Weights of a small audio frame classifier.
Training: muon at rate 0.0046, 10100 steps, batches of 128, held-out accuracy 99%.
Rows from block 3 of a small audio frame classifier, named by matrix and row number. Rows with one number within an expert belong to one neuron, the router's apart. Each number is 128 + 32 x the weight over its row's rms, rounded and kept within 0 to 255. All counts start at 0. Numbers have three digits each.
Before each expert's rows are labels from the 100 clips, of 14976, where the router gives the expert most weight on average: "top examples" is what is common among them. Only what is clearly more common there than usual is listed. The data: melodies that start on their tonic, played by one synthesised instrument.
# router: slot weights (model.blocks.3.mlp.router.weight, 8x192, trained with AdamW), inputs 96-191
# gate: expert gate (model.blocks.3.mlp.gate, 8x96x192), inputs 96-191
# up: expert up (model.blocks.3.mlp.up, 8x96x192), inputs 96-191
# down: expert down (model.blocks.3.mlp.down, 8x192x96, transposed), outputs 96-191

# expert 0
top examples: the note D; tonic: D
router.0:107117057148115171160108120209159090098139083146074149180097150121141082154098166133150089123088109163123153111158119102137087135137165149117135116117149171179154150087131120125114147134098176167173118121098215076142088134179130150094096192139181156173098145076139189139139138091204086189
gate.0:129127128128136128193095130128128150129166141129131163126127131121102083128082120129141117145135128130139088154105128127128128128121126121128047128158206169123133137128115128117124127128105110135129128123124128122177102129128134128127128111123125138144126128142128159159129155127140128129
up.0:138145121162135131132128131082155127132127130198093145101091138042127119128127119134126128123128131120122130127128128193127129127106128128145116128128130144129132128115128134128159241124086116099128146128151102129149130041145123125223109123141127129133159128127129127149129126144121128164
down.0:128126129120135123089120130108110128122145143127123169165106134128132137148129121152130230115128122117135077119128066157135147124120123188130078131127130147125129116144128123111132145129127109117153125180120198133079092128087058122150160122121128107111195136152125125164035128140131050134
gate.1:133128127135147255126124139128127125095114127111229102128119128134118113133129136102128132126120099134128114132132128125145128096163128121128127128128070143161199053150113139174098102120175130121165129114126139129148201122133112128030094124128130090128182224103129122128135113128106123128
up.1:123128127120103000129127122131134126133143138153080150105118132122165150126139124125126123131131147147107135101106128130127127141089127138122130154128173124094120227123153118133193134133063128145081122151128125119086082086113127127232160129127126157129131115177127139131116127166160128126
down.1:147147104131139073197123161128129129127130149086055151133074154134167204107122134109124115240135106127086121103124110134128128117133115130136151235108165198127141126080139089165130107165111186122191000148128040096110141129130158107118133115140078156205093173121128128122129125091059128097
gate.2:128128128128168128128128116128175128128128164128128128000128129084128128009128200128128128128128157081180128128128128122128128128129000128130128128128233128128128128128127128137129131111131128129106128128128126128127128122129129207128128128128128129128128128138112128116128182129128130128
up.2:128128128129129127127128128128128128128042128128127128128128128128128128129127128128151128128128128009128128128128128142153128128124128128128128128128124128128128128128128128128130129121124119128128128128128128133128128255128128100128128128128141128128129128128128128128128128128128129128
down.2:128128130126128130128128128128128000128128128117118128128128128128128111251128128128128128223128128178142128128128128128133128128128129128161128129128194122128128128128128128128097116128128078255128128128128128128128128128128128128098128128128128133128128128128128128128134073128128129127
gate.3:121129127134094132136128170125138132161131160163153043121170158103090122133011120119101127145090136177118129137127125128085124132128128177128139134149110157115130134162144133110127124112108130092144129142141187108122050123131085095128167122089128128132129183145127128084130167154147159124
up.3:128128125131058135157139173104149128145126119181144034127164137096124088129084116122128127152088178181142126137131122125097128092127128163138128132156116154110096141166151113112128097113103135112142126138124166115110122119131083088146139119132140140127127177145127129063140128176155165127
down.3:131124183146127195116130118072128108081144111130255188142131115128144102110129101136130113159125141126128123120058114126186141124127127126128127114110129199123123120133143125134141129129125150132117090089200026134126126128091125148162120115116128133128145129149123117128144128159132155132
gate.4:127128103138154106182098119143147150128128109135139213145095131142135124067080116105136128132142127123125100119140012133055137192136129124113155196117175133133071127128160140155154116113161125122076150217100128124130127114073183101206180100118128121155128160140128128125193141118119103137
up.4:225128142117125151129173128112023125121125190114121133093154107127115137149166132150118127162136127098129136131120196123145122098122127125125125061132069116127132104120128105093075135117120138133133125093157123132124155131235128167044096151129128133128128021096146128129042105122130141123
down.4:140128140128122129173130126099105127115127132127123130078097152048127128131138128163123160129166133166164116129129131102126124122139141114161000126097144121118251091127128127146115127130124142131129102127128123073119140117135129129049131037133127117128139127105131117201129115169109137255
gate.5:128128128128128128128128128128128128049128128128128128128072128128128128128128128128128128128128128128128128128128128128128128128128128128128128128128128128128128128128128128128128128128128128128128128128128128128128128128128128128128128111128128128128128128128201217118128128128128099128
up.5:128128128128128128255128128128128128128128128128128128128128128128128128128128128128128128128128128128128128128128128128128128128128128128128128128128255128128128128128128128128128128128128128128128128128128128128128128108128128128128128128128128128128128128128087128027128128083128128128
down.5:128000128128128128128128128225128128128128128128128128128000128128128128128128128128128128160128128128128128097128128128128128128128106128128128128128128128128128128128128128128128128128128128128128128128128128128128128128128128128128128128128128162128128128128128128128128128128128128128
gate.6:131127127179167121028142128127126137129129137120183119135122101123108165113112118113129127125176131186123134177135138121128126113150130109112120128176128107122116127126126131138125133217108127127141170170129124099108249108122134140107167122131162185137173136202072092128129144129129104124
up.6:122128121073132128129193080163143128114110128151255129117130130161161163129137134255133131152128123131089124112128085130118134135114125129125133126081128142135127144128077072154134128120134128133035105114089130157174162130037096112136195127128047132134130146158148206138128129130103155128
down.6:143137128146128106141127125077084107131181137129135130087141086152128145128111112108071122099131128119104127155128128130099134124178188129130143135124150122126127136196112121127114127136135136118127148122137220199152088177226085095132112124175144129182133157128127188151121071130099113090
gate.9:136126134132179131136128175129135135142129159129136133088116103136069152123131120138181130136139127122129144141122128134063120129078127124127164006114000124144133088000105101142154159145129133124126146123115132132120093157124133123128144164051141098143155046127130128121128147119103167139
up.9:121131101152103148094183133103124127100108133110138125234105097128131122126134127036119128161124110129137120128145128114181154127134141130125109176192130128139157129159140136129118176102123129128117113134132053114140185127126126102112125127127117150122122164124124116130126171146148133114
down.9:123123144108103148119131110118138104149128093124128136179050113166127086130125126128072137127216140117156112000103131165115129142063174131114134114108060117146164126161142127123151115121138158155124143115117120206126125094077105129128128128126077008125136135121129102157127124124127102096
gate.10:197171109078102125176134126121018121131139143119117145066180155150141161126128126135137125074106123129128120127109115124144136051196109098120133103136109130131134128129134131117090078201112161127157129095083131128147111132095126195129123134143118128137126170160115123128131040143138111082
up.10:207185100080089128142129127129025125144157156104109142066155155148137150122129126128134127089094122131128128128108114118138128033195114081125128122131111124132138128136141142118104090210120165126174129094129128127164126133129127172126125137132121127138125200172097107119140066146142099105
down.10:148125148040129127120128123158128128101136129126129110029127129156130130141130202142126059103128139147116136142128126125139129117116110130122127129133188108129131128127128129128113118145103127128119146107125127131128130141155076136109128157123122248131067128134135238146119130128248125128
gate.11:151120133152154139127129129120118110131176153134118157096164128154114212126143129140146128128128139120177107125133128108144128169087102108120119122129123160072128123123112130254126126236129130131125231121122160145128113168110134159131223127118142130115148136134079171130107127219122126120
up.11:093131127108117126130131115128142150131079099128146083159138128130134056147106127121106131126131090135116141138120128150114121101194172138131133128125129109176128131130144122004144141000133124095132084132169116121137153112177127085104035128133118131129128105120181103129144129034130133133
down.11:128131128150127144239108134118127097134150152159074158128119214040089117218130105105133124127129128128236129120140150137133102120100137126132145129153106156127147137143083124135131144164102183220140106132124177145128137128127129085127121142100125098120115108119128131125127119152129146095
gate.12:132122116142112078101128128131125128130132160116127136142102086139125106114128132157117107243155129129132128119137002130080137061113113128097128137092117119126081117121134159133124127118128128119122134060149018135128183159146123158247097149129129102135126125128127122155231187162114192140
up.12:132080141062102128125127114108133117116136146097119107136126166076128101094141109126090085149130117188124116128170127121080128107161130139129105135121129115128132137128082129122124136150129117127123138073133050128135099103215129144118104120128111137128125123127128129241129148201177127128
down.12:049134128152122124119126156069120101147119122135128150125086137128128125054159149175128120255126141168128121111136119141110122134179101128128238118125087139089083127142144105128061136125088126121148128126135048220124046171128114173136122145160129125147084192120125124128106127140140086132

# expert 7
top examples: the note F#; the note G#
router.7:101114164137166152165121121149148097106161178136164138120146174099128136130100118177114136180173058080167127189136148109077101105127142120109108135082104115128152135099062091168121154150127141137167131126090163147118160104199147075159157109117142137082127096054186119107113138111117111159
gate.2:064128128128128128128128074128128128128128131128128128128128128128128128128128128128128128128128128128128128128128162128128128255128128128128128128128128128128128128128128128128128128227128128128128232128128128128128102128087128128128128128128128128111128128255128128128128128128128151128
up.2:128128128128128128128128128128128128128128128128128128128128128128128128128128128128128128128128128128011128128128128128128128146128115128128128128128128128128128128128128128128128128128128128128000128128128128128128128128128128128128128128128128128128128128128128128128128128000128128128
down.2:128128128128128128128128128128128128128128128128128128128128128128128128128128128128128128128128128128128128128128128128255128128128128128128128128128128128128128128128128128128128128128128128128128128128128128128128128128128128128128128128128128128128128128128128128128128128128255128128
gate.3:128128128128128128128128128128128128128128128128128128128128128128128128128128128128128128128128128128128128128128000128128128128128128128128128128128128128128128128128128128128128128128128128128128128128128128128128128128128128128128128128128128128128128128128128128128128128128128128128
up.3:128128128128128128128128128128128128128128128128128128128128128128128128128128128128128128128128128128128128128128128128128128128128128128128128128128128128128128128128128128128128128128128128128128128128128128128128128128128128128128128128128128128128128128128128128128128128128128128128
down.3:128128128000128128128128128128128128128128128128128128128128128128128128128128128128128128128128128128128128128128128128128128128128128128128128128128128128128128128128128128128128128128128128128128128128128128128128128128128128128128128128128128128128128128128128128128128128128128128128
gate.5:091154136124171092122149149096128142180127129140121088085215124154143077124127130142079160148122128077148169161102126128216128118067154128138128100150115062128132125062154089127184124118175136124129128166201160117127147174122127128127128128149123102167128095159138122121128130131126144123
up.5:091128136126149087125150130086122152162137129158116081092165124175130110125127134166088158151128128062142162149081114131183126125079160128160128110142111058128132125061135093112204124108178130125128128143198173128116140172122124127124124128164124092136126089144135124119124134133130135122
down.5:156166130128133106135150147137130123127109127068128139135138099128107103118156139157219129134173126121141255128128123128116097123136078158089136128122166089132128125145128129130121155143114076128138130178130048129083141169126098145135152086128127128027128124137120127132137131131128137147
gate.6:129144105130138134117096195124059133138129124117120137129128114133130167128138146131147131126139123155147255168138128129169057198088176127159129124119131121104159128128099128137134098132092071169143128146144152130060129135127136148076128128154196096128140106113125168147040140145153130166
up.6:127118128101117124165137097146240113112128138128132115128128166120127108128127133134088126126129128115107042101115128151070155075132031130107131129147126141133143149130147125068111125127172195126118120125128127153244125073128115108147128125100119177129129140146119115128175093109106115100
down.6:126126141166131166208137126119165130138128134094148121119124156129128072126122177128128125135114127042098100147135105170127127104128086142134143067133000123142072130176122236128147124101128119162138143108143086178119129121121209071126113128135158096090187111039125019104133126137075092119
gate.7:114113130144129125161154122235127237201152155127127099131129128124096121133140132123135126171148145136117126146144117118128157129133095128126114141120194133108086193139152116094128106255129085105098110130119149119135109153119127086130130127153115118128126131121119127118125144155164110100
up.7:141137128098115134100128132096140006124099114128125122144111132129146129129132128127106130087072129126113149118129142125100103126134167124130130088140093073133172095125103137167094128027131249138126154122114064128138112087107142158126127128124129146125122110142132129139154124127101127154
down.7:087132208127104129128153127143126148125124119110118104098079130111149067128129127116107121111142127118109136150104126127123133131125163114142103218125102056165208130123139166117129128155112130066115154118118124123091132115175144135110098128167044234125094134141162127116133174121177137128
gate.10:109128128128015128092128128128142128128128128106128121128154128128128123115128148118128128082128168128128128128119128018114085128128130128128118128128082126128117099128128161153000128132128128069128169214128118128151128058128161128128128128168083128128128131150128128128231128128101128128
up.10:154116128104133128114112128196139167128128128132128170128128128128118139128163128128128128131128108128128141128128128128128128107128043128119128128128128128128128128128128128068128102128128128128128113078128128075092128132128128000081128128128155128146128128128128128128098128128153109128
down.10:139128128128119128139163122125128128140073126128140120128128060143145128064128128128074122190255128128129128129128128128128128150108154128128128087116128105128128122064039128128140130226192128170128177223128128128128135128128128128128128218130128128128184128129128203128135128128100148129
gate.12:000128128128128128128128128128128128128128128128128128128128128128209128128128128128128128128128128128128128128128128128128128128128128128128128128128128128128128128128128128128128128128128128128128128128128128128128128128128128128128128128128128128128128128128128128128128128128128128128
up.12:128128128128128128128128128128128128128128128128128128128128128128128128128128128128128128128128128128128128128128128128128128128128128128128128128093128128128128128128128128128128128128128128128128128128128128128000128128128128128128128128128128128128128128000128128128128128128128128128
down.12:128128128128128128128128128128128128128128128128128128128128128128128128128128128128128128128128128128128128128128128128128128128128128128128128128128128128128128128128128128128128128128128128128128128128128128128128128128128128128128128128128128128128128128128128128128128128128128128128
gate.13:102132128137114192122125155126167127153042129185128126156082086137129144127059130050127134136111132148188128129129091105123176103139131083135128119140165112126128143128097129082128089063173137124176088129189255116127128149144123126071118119147157059129129085066128088129130124146144050090
up.13:116135129128104185109116108128193115145125103140144122133103087145102137127100124069122154138097147136166128137131099062128184121134139101144119035143207113125131125139113148091116069054152132124172069141160199126139163192134113102151134108157188128141128126042127105147129127160081002107
down.13:128115236119128125126175120107067127113129133151127123106120141117120166132207150127179118124124065145142085108140174128123107105082138132128119164129118070104126127100108121128103115175131098128139160130168081130165126223185163217130131129221147077131098148127112107162127094048065134165
gate.16:131169124156131165129130157127064118128128122208138163094167129121128125135139127133127122137093135125137128128039127095142103141124108126117195081128130166131128128135173141161104126130115128105111128112120128150126126190113097140133141163130063113005128176109131128131150126138206180127
up.16:128138132128124124126127147128080128127127137193085179106197123133134135128121143146128128126125127116184129128043128116114141133115124130088225055120105168126128129125168116125091128143083132121121127116127124123127111148122132136173126172135061145056103142137128125125181130145153159131
down.16:116125129125111188141132198122093169128197169120126143129126136128130159109153129159118146123137078176203231087111135129120120105169105128181016134129130032123144149105128126112073135117128007002131130130163116203137142128125097130038101128122137085124134126123131081134129125201127119120
gate.19:121162128133128126161128128153164128119126125055030117153106096137126120089128129125145109131125085138125124088142116067128134128126173149122139141142136128081133121123135106125106206143128087135115126075109128142129129187115181147129128169137148131131124130123130121103159127105098255106
up.19:136128124126119132105125116097097128127132126212166137088160144128125166165128125124116250087134233126108131175096131189128106203141086015154127134096166116157105128112120138133150071121127138126139133166193127131095127039160104086127128090130066126128132130155128140139093128148135041154
down.19:137133135150131115136126116127135129065124107128138116205151142141114145116034126032170128126139114096128140135113129132099123131065165157166090135114122122133118124105116125129069129041125032127124144000117118120090105177127132115154090099145143130130138108105122086121179128119148215130
gate.20:125115128098128019118129126132120139129128162180133120137122088133146070128121108208099128131134084123168107123063124127027145072128191143128128128127121133117128146144125179097135195121096132163112156000124129127255072160123131131197119138155136149157122142115128137177112151133131153126
up.20:127124128097128032109128123128121143129125128169119114138127068135136114128122118199088128178137084116128118119053125121041187075128196140128129130130121129110129133150128199095155139131113135158121142032128128125237101171110130139234113133133128129184122136122128137210130130132126161103
down.20:119141115133152154130121131145211124132102123121205150110129103159113213128128142128124122165115155128099163125121138128140186132144000128126126100090127153126167119128125128161131067187126088128113124242127128141067128129127141105100141129092093114102149137128127167128008135127050129120

# expert 4
top examples: pace: slow; staccato; marimba-like
router.4:136147110094159142143160154114144123096121124108144159100112111138094112137161149186076093097118076104151107071155135181167137172135089150176143176120082201096167110143176128169108136112110184122106109127135172175146117103156122110131173127105086089202080183207143112184117087148094221179
gate.1:133088125129128104110134119163122179131185239144128101085128089176161162129146085202162122156170124126131126158128106117131118192145123135139114150107106150126076130125137130106096142123071128128134133128119117129124099150144136130154150094150102255149128182130115130128177154187151128123
up.1:137082127133128098114135117130113174130171226140128115098128097193149145131133073232162109146163101122128125140129109116138119174145125135142121153111110125128093131128135127120117133122083128133118131127127113129128104152140135129168164123154087255149128180128115129105153142137144125126
down.1:133188128121092123104137128126128124113141082083127124132144149099132059125080111046126119184123153130000126220166162093127166115122137128077128102160222103088132128128131119118110109188128118129159149135127083121115127131182115128119123128163153110116106068126131130154129124123127000130
gate.2:137129152150129146151128114156132105120127126153165179118134108128133196123142125154129114170105134000134145116133130135123128117092063132125127123090128126149129128130129122135195134128169119123128127181128085130124167194116130129127128124127138122128173129122125232132121131138123160127
up.2:117128054084181008079128142149124139133128117084100047156119128122113049139111133113124135072169074162120128146129092112167128139155175153169091168155129124107128127094123130122119083140094148123128128126128149123132113097131088102126110131129121130128099109131132113134158127126135088129
down.2:128155132121079127164128156147122128130178083130096112132130114128128134128174184177070134039126109196186128006210141082126128123106120088117165128122129169148128135129204122071101104122113130131128127128121138142134136054128131147148144182158128136114131128131153068128046115131119136124
gate.3:161086128208176127128121084129136130126129132073127158134116135165120233137133112168129119137137156125183129130148137137147128139133085113131065161121132118128133127128115151113128123128174080127085125128115127128124150075095120092060078000093153164210121093128128117128171130128095116104
up.3:094172128061082131128128155128119125139127127175129112119156123080137000119127145099127134115122101129088127127108120118111128113119185145122210084134125133126125127127144098142130141128081196129164130128142129128128112180172142160199174255152115091065133152128128144125090128128165144164
down.3:130132126167139193135128126065127127142131140129050134129130179127128117127072128133150130163128127042130124128130186127130096128111176114121126132179125139071157126080088128112134126102133123158124125134129144128128158124114112126000086111104126040128173000123133137128136068129110146108
gate.5:132128126184092086128080128119125125115128116128095031127195129128156135151062118140061122149140128131141112143133128175113162128067135127125147136128121203121164128128109118127125135128115128164146105180120126135114132117106112029043059088136121190141121100128156126132136129164125127128
up.5:121128129097176169136171127152136134147127152091149206146093129123093126109197137115216146104120133127109133079123128106129090128179112129130123114127131075134103128126140134130112117130139128100118160090132135124162138135127140229150195155121160050117139160127097130126113128103132128129
down.5:151127115110136130140131126128126131205127129128135128126214164160191161075134127147127137159173138085143185098125123144130125104123138152125059129124084141128104167141127060131123174115136125128113116129142079049108134199096101000000128105075125143082139119106101110074093129125100132088
gate.6:103128128128128128128128128130128128154128128128128103129128128128128128128128000128128128128128128141128128128136128128128128128225214128251128157128128128128128128128128128128128128178128128098128128128128128128128128039128128255128128128128128066183128128128128128128080128128106128128
up.6:128128128128128128128128128128128128128092128128128128128128114128128128128128128128128128128128128128128128128128243128128128139128128128255128194128128128128128128128128128128128128135128128128208128232128128128128128128128128128128128128128128128128156128128128128128128128128128128128
down.6:128128128128128128128128128128128128083128128146128128128128128128128128128144128128128128128128128128128128128128128128128128128128128128128128128128128128128128128128128128128128128128128128128007128128128128128128128128128128128128128128128128128128128128128128128128128128128128128128
gate.7:131125156032126123145112216127111129157099191201141149128065114138127130128212165129128126124122111071092215131041145130057127070136110129127143118126116079129130128119124130130132131125053228179186131108128055131127117137129149128129127136045126117123136190121119106161133131127126128036
up.7:126135161062119126147129224127114123209095153204170152138049111129121158127224156137129123125113085071101245126041139141044129114130096141130141114131123110146124127126116136144122132119068148184182130116128129132130121137162131132125134131047126114075136176126107106186135129100128126038
down.7:128115127133083127092128120128124026123135135141081116162105196129124129106105128119130116176132143160143151125093171118139059132159177128128044129124142154116146112156135145128122136128107044057101127132121176114144144127069113127227128131130104171128123128104069164166135079211161131118
gate.12:128139131091213128202129051129129140115128133133132145120137143127178075134108136101151150128139147070143086199118142124110129130069114122140150125135063179066138086135119206127109115138117103127130127148184117128109113126126135142156145149128187097121128132130150130128102130130130127133
up.12:127112134149043171069128189128127119122128128115138122128075122132012153118165128120117123127091119166112204026140128147175127090164132139114116134135212089151128127124119047169147132118145154150116132128057135129138168130118128122117118117120088130132128084125106130126144126133097167165
down.12:128134135178124150178102142112128131149120164138132114122126141138154151184170140095140128000163128129131112128130138132127104128119105158108130128064114127126140124134127123120172129114128128146127104063128104163067108135134148120095125129121133130117128120113130116108115119042125152151
gate.13:131127084133112040193138126181138123093137128109154175160128138089210128072102121127128125241125159175122131135123155130112126103167125125131111157148168136080234146143128131098132128134132109148129139132098134068120087140093168092137063103118125127130129128133142129128122125146131151120
up.13:145107110122127016177138126217165124146169127128151128126126133106190057081112124136138127198124163128118129128061136128133125092203126125146095197157135120082191129130128132127132128126135087178128140129105132098125108136102149097127127096128122129153128128138139135127128123139133164090
down.13:109125112128128125106188132066172125125118157140078000112148145128107126118191147142103131139125130121125154131156123130128115142116089127045153101129081107115081119206128107130094110156122153133153126148133126117131153129224021126130139119127137128089232128087109130124122124129109132157
gate.15:128128128128128128128128128128128128128128128128128128128146128128128128128038128128128128128128128128128065128128128128128128128128128128128128128128128128128128128128128128128128128128128128128128128128128128119128128128128002188128128128128128128128128128128128128255128128128128128128
up.15:128128128128128128128128128128128128128128128128128128128128128128128128128255128128128128128128128128128128128128128128128128128128128128128128128128128128128128128128128128128128128128128128128128128128128128251128128128128255128128128128128128128128128128128128128000128128128128128128
down.15:128128128128128128128128128128128128128128011128128128128128128128128128128128128128128128128128128156128128128128128128128128128128255128128128128128128128128128128128128128128128128128128128128128128128128128128128128128128128128128128128128128128128128128128128128128128128128128128128
gate.16:022131128132124080099098129141127131058099132128134119172163114107135186127097128158105098135122158148100128113129116129054124080112142154068127113166140122129055131158127129130091159125121094178141129175128085122110132194076068125155150125126100136131139168121128048129130134193118128000
up.16:022128135133136064123115134133127132019098143128140123159156113124134141128118121174127102140116141128109129121127110127128124055123142156087123114159128123131087131155129132130076140120118070161137128168097087125113135188075077123134130105124081155128132139119135012130160165152125133000
down.16:127097092130128129089129054128129126160110060183128131123086147132135176137128180014100084106131128104112130054128129113189112100170173124145075145126127135178091144146129109140091125126128120105122094121122111129132126132128167141188126141045118106131124118128101193128139128018124159108
gate.17:129126221143129125125135044129148107102102106127140152123133110104128032183116109130129125172090154137118127132131125143175186131127167089124164131127122128122175129153145164134233139142109120145099114131042119125086128182134141087147131128147153130172049121104194129110097128127093129035
up.17:129127218154126118122128040128141128111100104138128137124129121111126074193120114141123127172111164143101131128128126149163204132128177102123164132130104128123167128146143175135214136129093109148099111131013111126090126210131130090154131124148152128192074132114205138116098128137101134044
down.17:126123066132126128128127126137128165146124157102224123183129106125146243041129126128134129128099120086134134122114128121126108150077074172119161142123111198112124141131141094121098154138127127142136111153109109110118126127149128136195128124089127130124176138127111131140177124117136116181

# expert 6
top examples: pace: fast; staccato
router.6:135171137159147157121140096130153111075077143164165115156108159161143123126086141158141070141117134101170124131160107124075133064133191168120144087145126124164154073093126143145141208082079095080147109055101108129073122174108096093123113118122161128162138151107113079096134166135112129124
gate.0:128128128128128128128128128128128128128128128128128128128128128128128128128128128128128128128128128128128128128128128128128128064128128128128128128128128128128128128128128128128128128128128128128128128128128128128128128128128128128128128128198128128128128128128128128128128128128128128128
up.0:000128128128128128128128128128128128128128128128128128128128128128128128128128128128128128128128128128128128128128128128128128128128128128128128128128128128128128128128128128128128128128128128128128128128128128128128128128128128128128128128128128128128128128128128128128128128128128128128
down.0:128128128128128128128128128128128128128128128128128128128128128128128128128128128128128128128128128128128128128128128128128128128128128128128128128128128128128128128128128255128128128128128128128128090128128128128128128128128128128128128128128128128128128128128128128128128128128128128128
gate.1:128128128128128128128128128128128128128000128128128128128128128128128128128128128128128128128128000128128128128128128128128128128128128128128128255128128128128128128128128128128128128128128128128128128128128128128128128128128128128128128128255128128128128128128128128128128128128128128128
up.1:128128128128128128128128128128128128128128128073128128128128128128128128128128128128128128128128128128128128128128128128128128128095128128128128128128128128002128128128128128128128128128128128128128128128128128128128128128128128128000128128128128128128128128128128128128128128128128128128
down.1:128128128128128128128128128128128128128128128128128128128128128128128128128128128128128128128128128128128128255128128128128128128128229128128128055128128128117128128128190128128128128128128128128128128128128128128128128128006128128014128128128128153128051128128128128128128128128128128128
gate.3:150128128128128128128128085084165112128138106128075216128128128182128128120128150000128101128128128128181111128119128142133128128127128128125128013128128038128128182128128128095128128128143143128119138127128147128152103130131124178019128128150140053128181123128128233128128133128128128128
up.3:129127119128125116129128128174126152128128127128175131126139126122128085128128131132128173127128133122000127128128128129129135126116145128157129146128128133126129123132107137255129136027110128214203128090127111109011119163127156121193126130158129185129118126121128105128105128105160195129
down.3:096128162110164136128128125221128109127132127127234126128122128022128125128128172119128128024110105128135068133148128129125206128135127128113128128157130144153115127137128117139128130128155127135127172128128128131207125211128069128075134124210148032117140127130147128249152111109128212129
gate.4:128128128128103121128127251128155128128128135128143128145126128130128154127128128123133125081128050128124128128128128128126128122141128046129128132128128138126128128132128128095127092134135128128128128134128146108255128128130128128107129127128128128128105159128126128128128128128122124121
up.4:128128128128129128128128128114128092128109141128069128080168128128128133128127127125128121152128139128125128128128128128128000193131133128128128129128128128128128128128128128127127128131128128128128128129128127128104128129128128128128128128128137128128128129147128128128128128127128128126
down.4:128128128128128127128118128128128128131128127128117128130128128128138128142127181128128128119128128177024128129176128128123128128128130128128191128197038198128124128128128172128128008126127128128128135127128129128128128121125128094061072147128128128128118128128130128128190128129129128127
gate.5:128128128128128128128128128128254129128128132128103128128128127128128133128128128121128128128255123128128128128128128128127128128128128128128128066128128128128128128128128123128128184128128128128128128128128128128128127128128128128000128128255128128128128128128128128128128128128130128128
up.5:128128128128128128128128128128093128128128000128128123128128128128128128128128128126000128151128128128128224128128128114128128128128118128128128131113147128128128128128128106128128000128255128128128128128128034128128128128128128128113000128127128128128128128128128128128128128193139134127
down.5:128128128128128135104128128128128128126128128048128091128128128128128159128128179128128127255128128128127083128128128128128128128128103128128128128130128128128128128128128128128128128128128128128123128128131000128128136112128051170128128087128128128128128128128128128128128128128138093128
gate.6:128128128128128128128128128128128128128128128128128128128128128128118128128128128128128128128128128128128000128128128128128128128128128128107128128128128128128128128128128128125128128128255255128128076128128128112128128128128128128128128128128137128128128128128128128128128128128128008128
up.6:128128128128128128128128003128128128128128128128128128128128128128128128128128128128128128128128128128128128128128128128128128100128128128128128124128128128128128128128128128128128149128128128128128128128128128128128128128128128128148128128128128128128128128128128128128128128128128221128
down.6:128128128128128128128128128128120128128128128128066255128128246128000128151128128128128128128128115128128128128128128128128128128128101128128128128128128128128128128128128060128128128131206128128128128128128125128128128128128128128159128128128128043128053128128128128128128100128128128128
gate.7:128128128128128128128255128128128000128128128128128128128128128128128128128128128138128128128128128128128128128128128128128128128128128128128128128128128128128128128128128128128144000128129128128128128128128128128128128128128128128128128128128128128128128128128128128128128128128128128128
up.7:128128128128128128128128128128128128128128128128128128128128128128128128128128128128128128128128128128128128009128128128128128128128128128128128128128128128128128128128128128128128128128128128180026128128128128128128128000128128128128128128128128128128128128128128128128128128128128128167
down.7:128128128128128128128128128128027128128128128128128128128128055128128128128128128255128128128128128128128128128128128128128023128128128128128128128128128128128128111128128128128128128128128128128128128128128128128128128128128128128128128128128128128128128128128128128128128128128128128128
gate.8:128128001129119128128133128128129128128128120128128128136128140145128238128128128082164128128128128128070129128128121035128134128128139128128128097121128128183128128113128129128128122128128128128091128130128128127128128128128150128016128128128128128139109139128128255128238128119128108026
up.8:128125000119186123128128135128128130123128074145058128127128189255127129131128128131128128152128130119124121128128103130130128129128179128044128128127118141128129128124128128128162129128130128081127128128127131184133130119127131097139129127128147130130078150129128229143129126128127100122
down.8:128128128128128128128128127133128141128128128127000128128128128128128128128128127130128128045143125128129127128128127128117128128128126181127133129102077128128101128128131121128125128128121130128127128128128170129128153126087128103131127134216128128128128138126129117128255140129124129137
gate.10:129128128140134128129093146128141126138126133128114137127193128105135130122169146132145128135153154125118137111128159118019136121113025125128128138117128133117131216153066130127140115127146143178101113185145127123125129128089125127128176129122097029128136190139107219194138129140078098105
up.10:150134149141129150139121119118140128135118052115125128111149131091129130159168154135124133175139177102092128109128152124126157067047057126130130122066129126146135139130077174216160143120137140197127121149128139120080143129110127128122138099126125104124255128135124131147049131133119090123
down.10:129130124162140129155139145125146130128135127170114058123125143132130132121140131136128122137128111171120181132128129108041182108110162146127039123134133137128203116128118142117123100136133138146138120114103218053109143117138150124077187137218105082064185103130127132126112138204183136159
gate.12:155128128128128128128128128128128123128128128128128128128128128128128128128128128128128128128145128128128128128128128128128128132128128128128128128128128128128128128128128128128128128247128128128255128128128128128128128128128128128128128128128128128128128128161111128128128128128128070128
up.12:128128128128128128128128128128128128128128128128128128126127127128128126128128128128128128128128128128129128128128128157128128128128128128128128128129128128128128128128128128000128128128128128128128128128128128028128128131128128050128128128235128128128128128128128128128176128129129090128
down.12:128128128128128213128128128128128128128128128128128128128128128128128128130128128128128128128128128128128255197128128128128128128128128128128128128128128128128128128128128128128128128128128255128128128128128128128128128128128128128128141128192128128128128128128128128128128128128128128128
gate.13:128128128128128087128128128255128128128128128128128128128128085128128128128128128128128128128128128128128128128128128128086128128128128128128128128128204128068128128128128128128137128128128128128118128215128128128128128128128128128192128151163128128128128128128128128128128128165128128128
up.13:128128128128128128128128128128128128128128233128128127123128128128128128128128128000128128203128128128128170128128128128144128128128128128128128148128128128128128128128128128128143128128128128128127128128128128119065128128144185128128128095128128128128128128128128128128128128128129095128
down.13:128128128128146128250000128128128128128128128128128128128128128128075128128128128128128116128128128128128160132128128128128128128128128128128128121128131128128128128128128128128128128128128128128128128128128095128128128128128128128000128128128140128128128128128128128128128128150128128128